Weights of a small sound classifier: 39062 training examples.
Rows from block 2 of a small sound classifier, named by matrix and row number. Rows with one number belong to one neuron. Each number is 200 + 40 x the weight over its row's rms, rounded and kept within 0 to 999. All counts start at 0.
Before each neuron's rows are labels from the 100 clips, of 14976, where the neuron reaches its largest size: "top examples" is what is common among them; "lies over" is the class under the peak. Only what is clearly more common there than usual is listed. The data: phrases spoken by 400 fixed synthetic voices.
# gate: MLP gate (model.blocks.2.mlp.gate.weight, 1024x384), inputs 0-127
# fc1: MLP up (model.blocks.2.mlp.fc1.weight, 1024x384), inputs 0-127
# fc2: MLP down (model.blocks.2.mlp.fc2.weight, 384x1024, transposed), outputs 0-127

top examples: /ɝ/; pink noise
lies over: /ɝ/
gate.425,250,208,135,170,205,122,256,164,162,166,149,192,215,244,157,229,210,173,231,245,198,119,190,129,146,183,176,187,274,194,308,208,210,156,152,194,126,106,243,166,131,228,166,216,219,228,172,162,273,128,175,203,224,191,141,216,153,239,205,254,180,171,181,193,230,154,175,238,93,113,184,177,148,221,186,195,200,162,179,124,168,199,222,246,179,181,202,229,282,281,195,234,276,191,175,193,259,216,236,138,146,234,185,194,200,186,225,227,157,169,171,152,163,164,177,239,189,163,164,194,172,208,147,205,169,186,205,226
fc1.425,232,221,186,248,195,181,213,150,157,177,238,197,193,314,184,227,343,163,165,258,219,215,165,170,249,199,179,220,227,187,153,209,204,157,112,228,278,288,234,236,217,232,99,216,185,232,158,230,255,231,173,181,168,250,214,235,233,214,216,180,221,194,215,191,185,257,173,245,211,164,141,189,251,191,215,267,181,199,225,221,154,226,157,121,186,189,178,230,250,168,196,129,181,253,275,227,211,219,244,237,227,171,154,180,212,174,206,210,192,171,164,239,201,229,298,192,171,242,201,256,161,188,211,195,168,135,217,158
fc2.425,186,229,172,220,204,150,219,291,233,190,279,177,275,222,136,202,189,172,218,171,206,209,230,198,193,239,253,191,256,150,194,161,130,120,261,213,222,113,227,236,188,179,151,221,191,206,198,117,255,201,130,156,234,185,192,157,194,210,179,239,205,201,228,226,236,240,118,257,196,244,147,162,200,192,260,251,224,188,200,157,157,218,140,238,197,221,155,200,149,242,163,181,214,177,164,215,211,214,251,188,241,208,243,217,202,219,248,205,187,205,177,285,206,228,233,112,203,178,201,199,209,104,226,134,183,199,177,193

top examples: high voice; slow speaker
lies over: /i/
gate.73,137,201,201,152,202,200,134,177,199,232,212,180,139,240,187,195,238,200,115,130,155,185,158,203,185,175,147,161,181,180,237,233,177,223,184,171,203,213,105,254,156,139,149,268,152,208,166,157,218,108,102,178,226,191,234,211,123,152,206,203,239,249,239,173,208,234,201,177,218,201,62,226,190,193,216,130,250,130,212,172,217,156,160,130,186,165,226,235,200,173,157,167,127,165,69,149,206,223,172,167,106,170,180,237,255,144,151,123,132,171,221,242,212,206,190,168,259,235,167,217,217,203,217,155,155,185,196,221
fc1.73,299,269,146,260,131,233,188,187,204,217,188,159,220,195,255,251,258,241,166,173,170,233,218,211,220,236,195,215,145,266,143,225,226,222,252,157,250,141,195,162,189,182,258,228,150,216,243,228,103,254,224,146,286,163,220,200,169,206,173,187,219,207,188,213,144,148,153,191,206,191,215,195,155,271,241,234,241,195,112,263,169,142,199,237,219,256,184,203,171,180,144,140,249,231,157,262,170,262,183,255,193,134,217,200,274,183,203,245,147,188,169,222,202,275,303,174,223,196,204,267,194,173,258,125,130,240,241,205
fc2.73,211,202,215,198,114,147,198,175,214,210,143,214,224,99,238,205,169,205,159,150,170,104,251,211,114,196,201,179,176,217,162,177,251,184,172,90,193,261,201,137,181,191,135,200,258,162,198,129,180,286,183,178,275,209,206,238,190,142,204,174,217,246,270,135,192,201,217,183,193,148,148,263,194,108,193,176,233,154,132,231,105,181,176,242,252,194,165,246,124,147,234,191,186,185,249,204,183,131,207,177,197,176,188,192,154,236,202,193,267,232,179,232,162,218,183,278,185,155,230,262,222,152,196,212,212,221,212,207

top examples: high voice
lies over: silence
gate.117,201,166,198,171,177,202,111,202,251,211,181,216,192,243,211,143,193,171,216,210,185,194,198,182,168,219,139,255,152,207,123,204,203,252,178,158,210,218,140,169,236,99,118,190,178,230,173,224,200,213,171,225,189,207,191,191,225,205,219,122,205,196,209,145,178,193,156,191,176,210,184,185,164,170,198,153,180,83,163,205,146,166,246,126,286,173,178,231,217,199,148,193,176,196,212,133,121,171,183,210,232,128,125,204,223,104,195,239,110,186,191,221,227,259,196,221,220,231,182,165,115,142,238,191,225,212,219,230
fc1.117,150,204,222,141,190,178,250,151,189,174,164,208,223,206,226,174,245,271,186,148,219,164,294,189,161,204,223,142,189,180,249,168,177,179,143,232,232,257,207,169,165,298,262,198,228,174,235,196,139,253,186,183,149,163,223,199,207,264,161,216,238,235,266,202,224,180,183,222,187,206,218,223,220,193,140,114,143,232,273,157,260,213,151,190,202,168,225,228,195,176,223,176,206,241,249,253,204,162,276,203,204,249,159,116,193,249,165,177,254,259,197,199,164,212,235,228,210,152,225,211,168,307,186,146,241,215,145,139
fc2.117,182,177,225,186,217,253,147,249,208,223,215,218,185,221,194,161,198,189,213,241,226,174,213,163,252,204,217,342,265,189,236,211,165,214,156,197,221,127,202,222,266,108,243,159,184,185,208,252,142,212,225,193,210,79,246,148,175,166,150,243,259,130,202,236,217,252,220,136,206,246,160,195,258,198,184,135,209,223,209,158,236,273,234,187,194,149,200,209,211,204,139,241,128,118,172,183,233,240,179,211,187,162,187,221,159,147,140,255,170,213,228,130,211,172,183,236,246,187,223,247,167,236,250,220,192,172,152,159

top examples: /ɝ/; child-like voice
lies over: /ɝ/
gate.207,287,240,113,138,198,185,201,304,234,200,225,215,210,156,188,190,153,191,264,164,171,214,202,132,212,175,146,211,247,180,187,207,187,196,226,200,159,154,141,194,163,267,212,180,190,252,204,233,199,180,188,132,104,176,124,108,187,201,236,195,207,142,130,176,202,226,242,169,268,224,197,176,227,194,164,191,215,163,138,154,214,147,207,148,150,205,207,179,194,213,109,184,282,168,115,182,262,213,196,215,192,190,219,180,252,224,198,252,130,204,215,252,280,201,189,112,184,184,203,210,118,172,289,138,172,176,194,195
fc1.207,244,224,246,183,148,197,225,267,131,255,194,179,195,176,182,192,252,228,253,154,235,157,192,146,216,189,165,256,231,242,182,210,235,227,246,197,267,217,159,235,167,198,188,219,195,257,162,218,204,175,229,156,172,136,189,184,275,221,205,274,261,177,222,215,202,265,322,201,129,197,192,242,258,203,230,194,195,194,248,198,234,170,237,262,120,225,244,225,163,237,180,159,206,204,209,206,162,170,221,209,208,219,186,220,213,211,146,276,273,215,208,195,237,194,229,190,264,147,199,230,224,233,249,240,206,147,240,152
fc2.207,249,159,227,196,216,169,251,226,186,252,179,245,205,215,207,193,201,226,226,166,148,253,185,170,152,68,152,189,162,170,199,182,203,214,169,179,173,208,241,171,144,211,219,188,247,244,178,172,188,197,113,213,232,279,202,168,184,195,202,183,168,220,286,179,167,265,204,229,157,237,117,260,193,239,156,224,225,227,261,132,163,221,159,194,176,199,207,174,256,261,235,293,205,185,174,267,238,176,212,226,212,241,231,162,240,221,163,184,214,195,207,209,184,185,248,212,168,249,218,215,139,245,198,242,180,225,237,191

top examples: /ɝ/; high voice; pink noise
lies over: /ɝ/
gate.142,223,153,191,173,221,135,227,270,159,172,231,196,183,179,177,198,219,99,221,193,108,154,194,166,236,165,226,212,83,148,215,217,122,191,188,149,172,217,253,121,160,174,175,229,183,200,187,238,227,138,138,220,203,194,118,142,133,199,205,146,170,203,157,141,211,97,184,238,190,165,170,213,225,152,145,196,200,129,245,140,183,197,215,137,190,182,152,233,195,213,185,198,277,214,240,206,205,201,216,145,100,163,208,208,229,215,158,252,217,191,153,210,246,210,222,189,256,144,133,164,162,188,157,196,159,196,83,198
fc1.142,236,193,180,207,220,217,196,214,215,202,290,229,243,211,221,222,229,192,131,200,134,242,172,205,207,243,165,237,138,201,155,220,136,212,241,210,155,351,215,252,194,150,129,209,159,216,197,223,224,172,206,203,178,224,224,241,239,168,181,223,227,241,171,254,213,163,180,208,172,234,175,158,260,141,165,173,210,175,212,216,164,207,228,191,203,181,260,149,257,100,136,178,145,141,208,165,185,141,250,237,163,180,205,192,252,163,161,148,189,144,274,158,170,150,257,170,266,196,173,187,222,195,256,183,173,223,173,182
fc2.142,175,167,247,226,166,245,144,157,179,236,145,207,213,170,218,214,249,275,187,246,182,220,225,194,235,261,244,178,195,270,180,232,225,211,217,160,206,192,128,224,236,126,189,233,203,250,188,301,246,264,223,175,163,176,196,186,169,245,258,169,276,208,230,220,102,199,186,166,215,280,184,205,211,177,286,242,206,135,196,245,116,202,182,179,162,227,141,209,201,187,260,162,164,213,129,139,164,190,211,214,203,176,208,157,200,198,243,257,182,149,147,290,223,274,260,189,170,233,188,218,183,212,262,236,208,190,302,172

top examples: high voice
lies over: silence
gate.30,144,171,270,210,180,242,180,203,147,191,166,142,199,217,194,247,193,217,163,153,238,235,174,181,160,215,181,217,163,215,181,274,267,180,132,190,161,176,161,246,127,168,125,208,217,237,216,223,227,175,225,228,215,171,197,211,195,230,171,187,164,164,293,154,269,248,194,212,155,153,154,182,208,173,168,158,229,179,244,175,193,185,212,164,140,167,172,239,235,141,240,128,239,125,156,150,103,157,196,203,170,155,128,177,189,91,137,217,235,143,183,180,266,213,240,236,210,193,131,248,233,228,193,221,199,192,210,165
fc1.30,244,211,198,207,255,134,206,230,186,185,184,196,223,260,226,166,199,155,204,231,183,218,203,256,156,178,255,262,186,162,136,156,171,198,164,124,191,219,215,193,123,190,285,195,211,135,285,214,270,205,177,204,140,211,159,203,239,206,176,238,187,203,180,165,194,229,241,274,181,246,212,174,207,159,185,190,130,170,175,187,248,259,155,169,165,157,158,199,130,230,200,168,224,286,259,301,209,185,218,256,258,299,226,200,222,166,230,166,199,199,159,230,243,186,138,230,197,164,189,162,182,202,224,203,223,230,228,175
fc2.30,138,206,197,154,147,269,213,258,187,170,236,174,191,192,191,221,291,226,203,229,226,125,220,235,237,320,221,152,238,199,163,231,232,186,194,262,247,152,169,157,179,186,164,233,163,194,158,171,203,183,147,134,205,140,204,207,202,281,111,173,217,207,186,243,268,237,190,229,136,171,233,167,198,235,283,224,189,203,227,143,177,266,241,212,169,130,225,179,279,246,223,206,213,181,183,189,192,238,148,163,147,224,124,141,184,235,211,205,259,225,192,190,230,213,150,139,174,201,280,248,224,200,204,166,182,260,205,187

top examples: /ɝ/; child-like voice; breathy voice
lies over: /ɝ/
gate.679,272,257,186,175,212,145,152,221,186,202,224,179,201,243,200,171,210,112,237,149,180,167,193,177,173,202,185,250,226,188,145,185,245,239,95,181,157,196,169,257,116,214,224,156,169,202,175,236,212,117,219,200,181,217,145,143,152,242,247,193,205,197,193,180,165,205,204,236,221,171,154,120,178,207,195,263,216,99,188,165,197,178,174,220,191,184,176,226,241,243,197,174,321,214,158,174,205,211,236,252,228,173,198,152,212,151,242,235,202,186,172,285,208,196,243,226,194,207,165,172,138,136,269,218,169,226,205,272
fc1.679,165,184,141,163,180,171,159,177,275,178,197,173,160,204,218,187,199,210,178,153,204,201,184,209,180,221,260,122,191,223,138,144,205,188,184,182,168,200,257,184,209,199,185,204,187,182,77,203,184,248,219,232,170,269,209,131,242,157,160,135,237,270,132,174,172,153,205,166,293,180,148,222,205,173,121,194,189,157,178,215,272,199,223,115,245,207,200,182,184,142,267,211,112,203,208,237,203,246,247,227,206,238,190,176,196,198,219,194,170,262,186,181,153,170,144,190,235,219,197,162,165,186,172,151,204,238,197,205
fc2.679,238,179,201,215,197,231,188,248,251,244,208,188,267,189,264,200,144,214,212,204,254,186,161,138,248,224,120,234,229,210,104,218,215,228,229,298,190,176,146,261,179,244,79,138,173,190,210,229,233,144,170,222,185,158,158,180,164,219,162,239,133,182,206,218,203,139,217,188,160,227,274,160,197,184,184,161,162,169,285,239,162,122,188,243,218,229,206,134,155,241,158,180,224,179,189,143,213,221,252,205,286,201,191,108,292,171,266,262,198,194,214,243,177,175,229,167,223,222,148,254,174,191,276,152,213,215,182,137

top examples: /ɝ/; child-like voice
lies over: /ɝ/
gate.9,227,198,180,238,179,138,154,181,204,217,157,179,176,206,191,211,151,170,158,224,221,101,240,212,207,235,186,221,212,131,209,118,206,198,158,227,200,230,196,144,215,174,222,170,120,201,257,170,246,175,191,154,223,196,173,174,208,170,193,213,171,211,153,141,127,181,221,223,148,217,141,226,193,169,214,129,187,157,160,211,132,184,150,213,252,237,206,275,185,184,140,203,263,196,187,169,126,184,151,211,118,256,244,168,225,196,229,165,186,175,209,236,212,248,179,154,305,113,152,157,212,148,214,188,219,160,153,211
fc1.9,125,218,132,209,282,147,178,184,215,230,255,272,201,135,267,199,200,169,218,183,224,159,261,234,195,157,242,250,147,181,162,148,138,183,248,239,215,224,199,155,149,233,268,111,227,166,180,213,188,177,161,177,145,234,165,226,223,191,279,144,219,193,186,211,162,216,206,244,166,198,247,163,139,221,158,215,149,190,187,217,131,161,206,162,221,182,241,207,161,238,145,254,130,232,182,190,184,224,127,128,178,225,270,203,162,235,197,178,131,188,256,232,182,176,110,222,168,216,188,122,177,176,259,178,286,151,215,200
fc2.9,289,174,147,192,175,221,224,250,291,227,172,189,141,145,226,187,130,250,200,176,160,174,93,190,177,167,191,193,167,218,222,185,225,201,195,173,169,174,260,242,165,82,153,232,227,153,155,216,187,216,254,226,255,160,196,150,195,159,166,190,178,220,245,153,200,172,175,190,201,119,184,211,179,198,231,257,237,232,195,201,177,206,199,203,253,165,153,306,229,165,168,144,192,155,222,239,187,232,211,207,264,225,234,189,230,171,197,210,229,135,209,219,183,180,228,234,220,181,237,207,222,152,115,228,171,191,161,177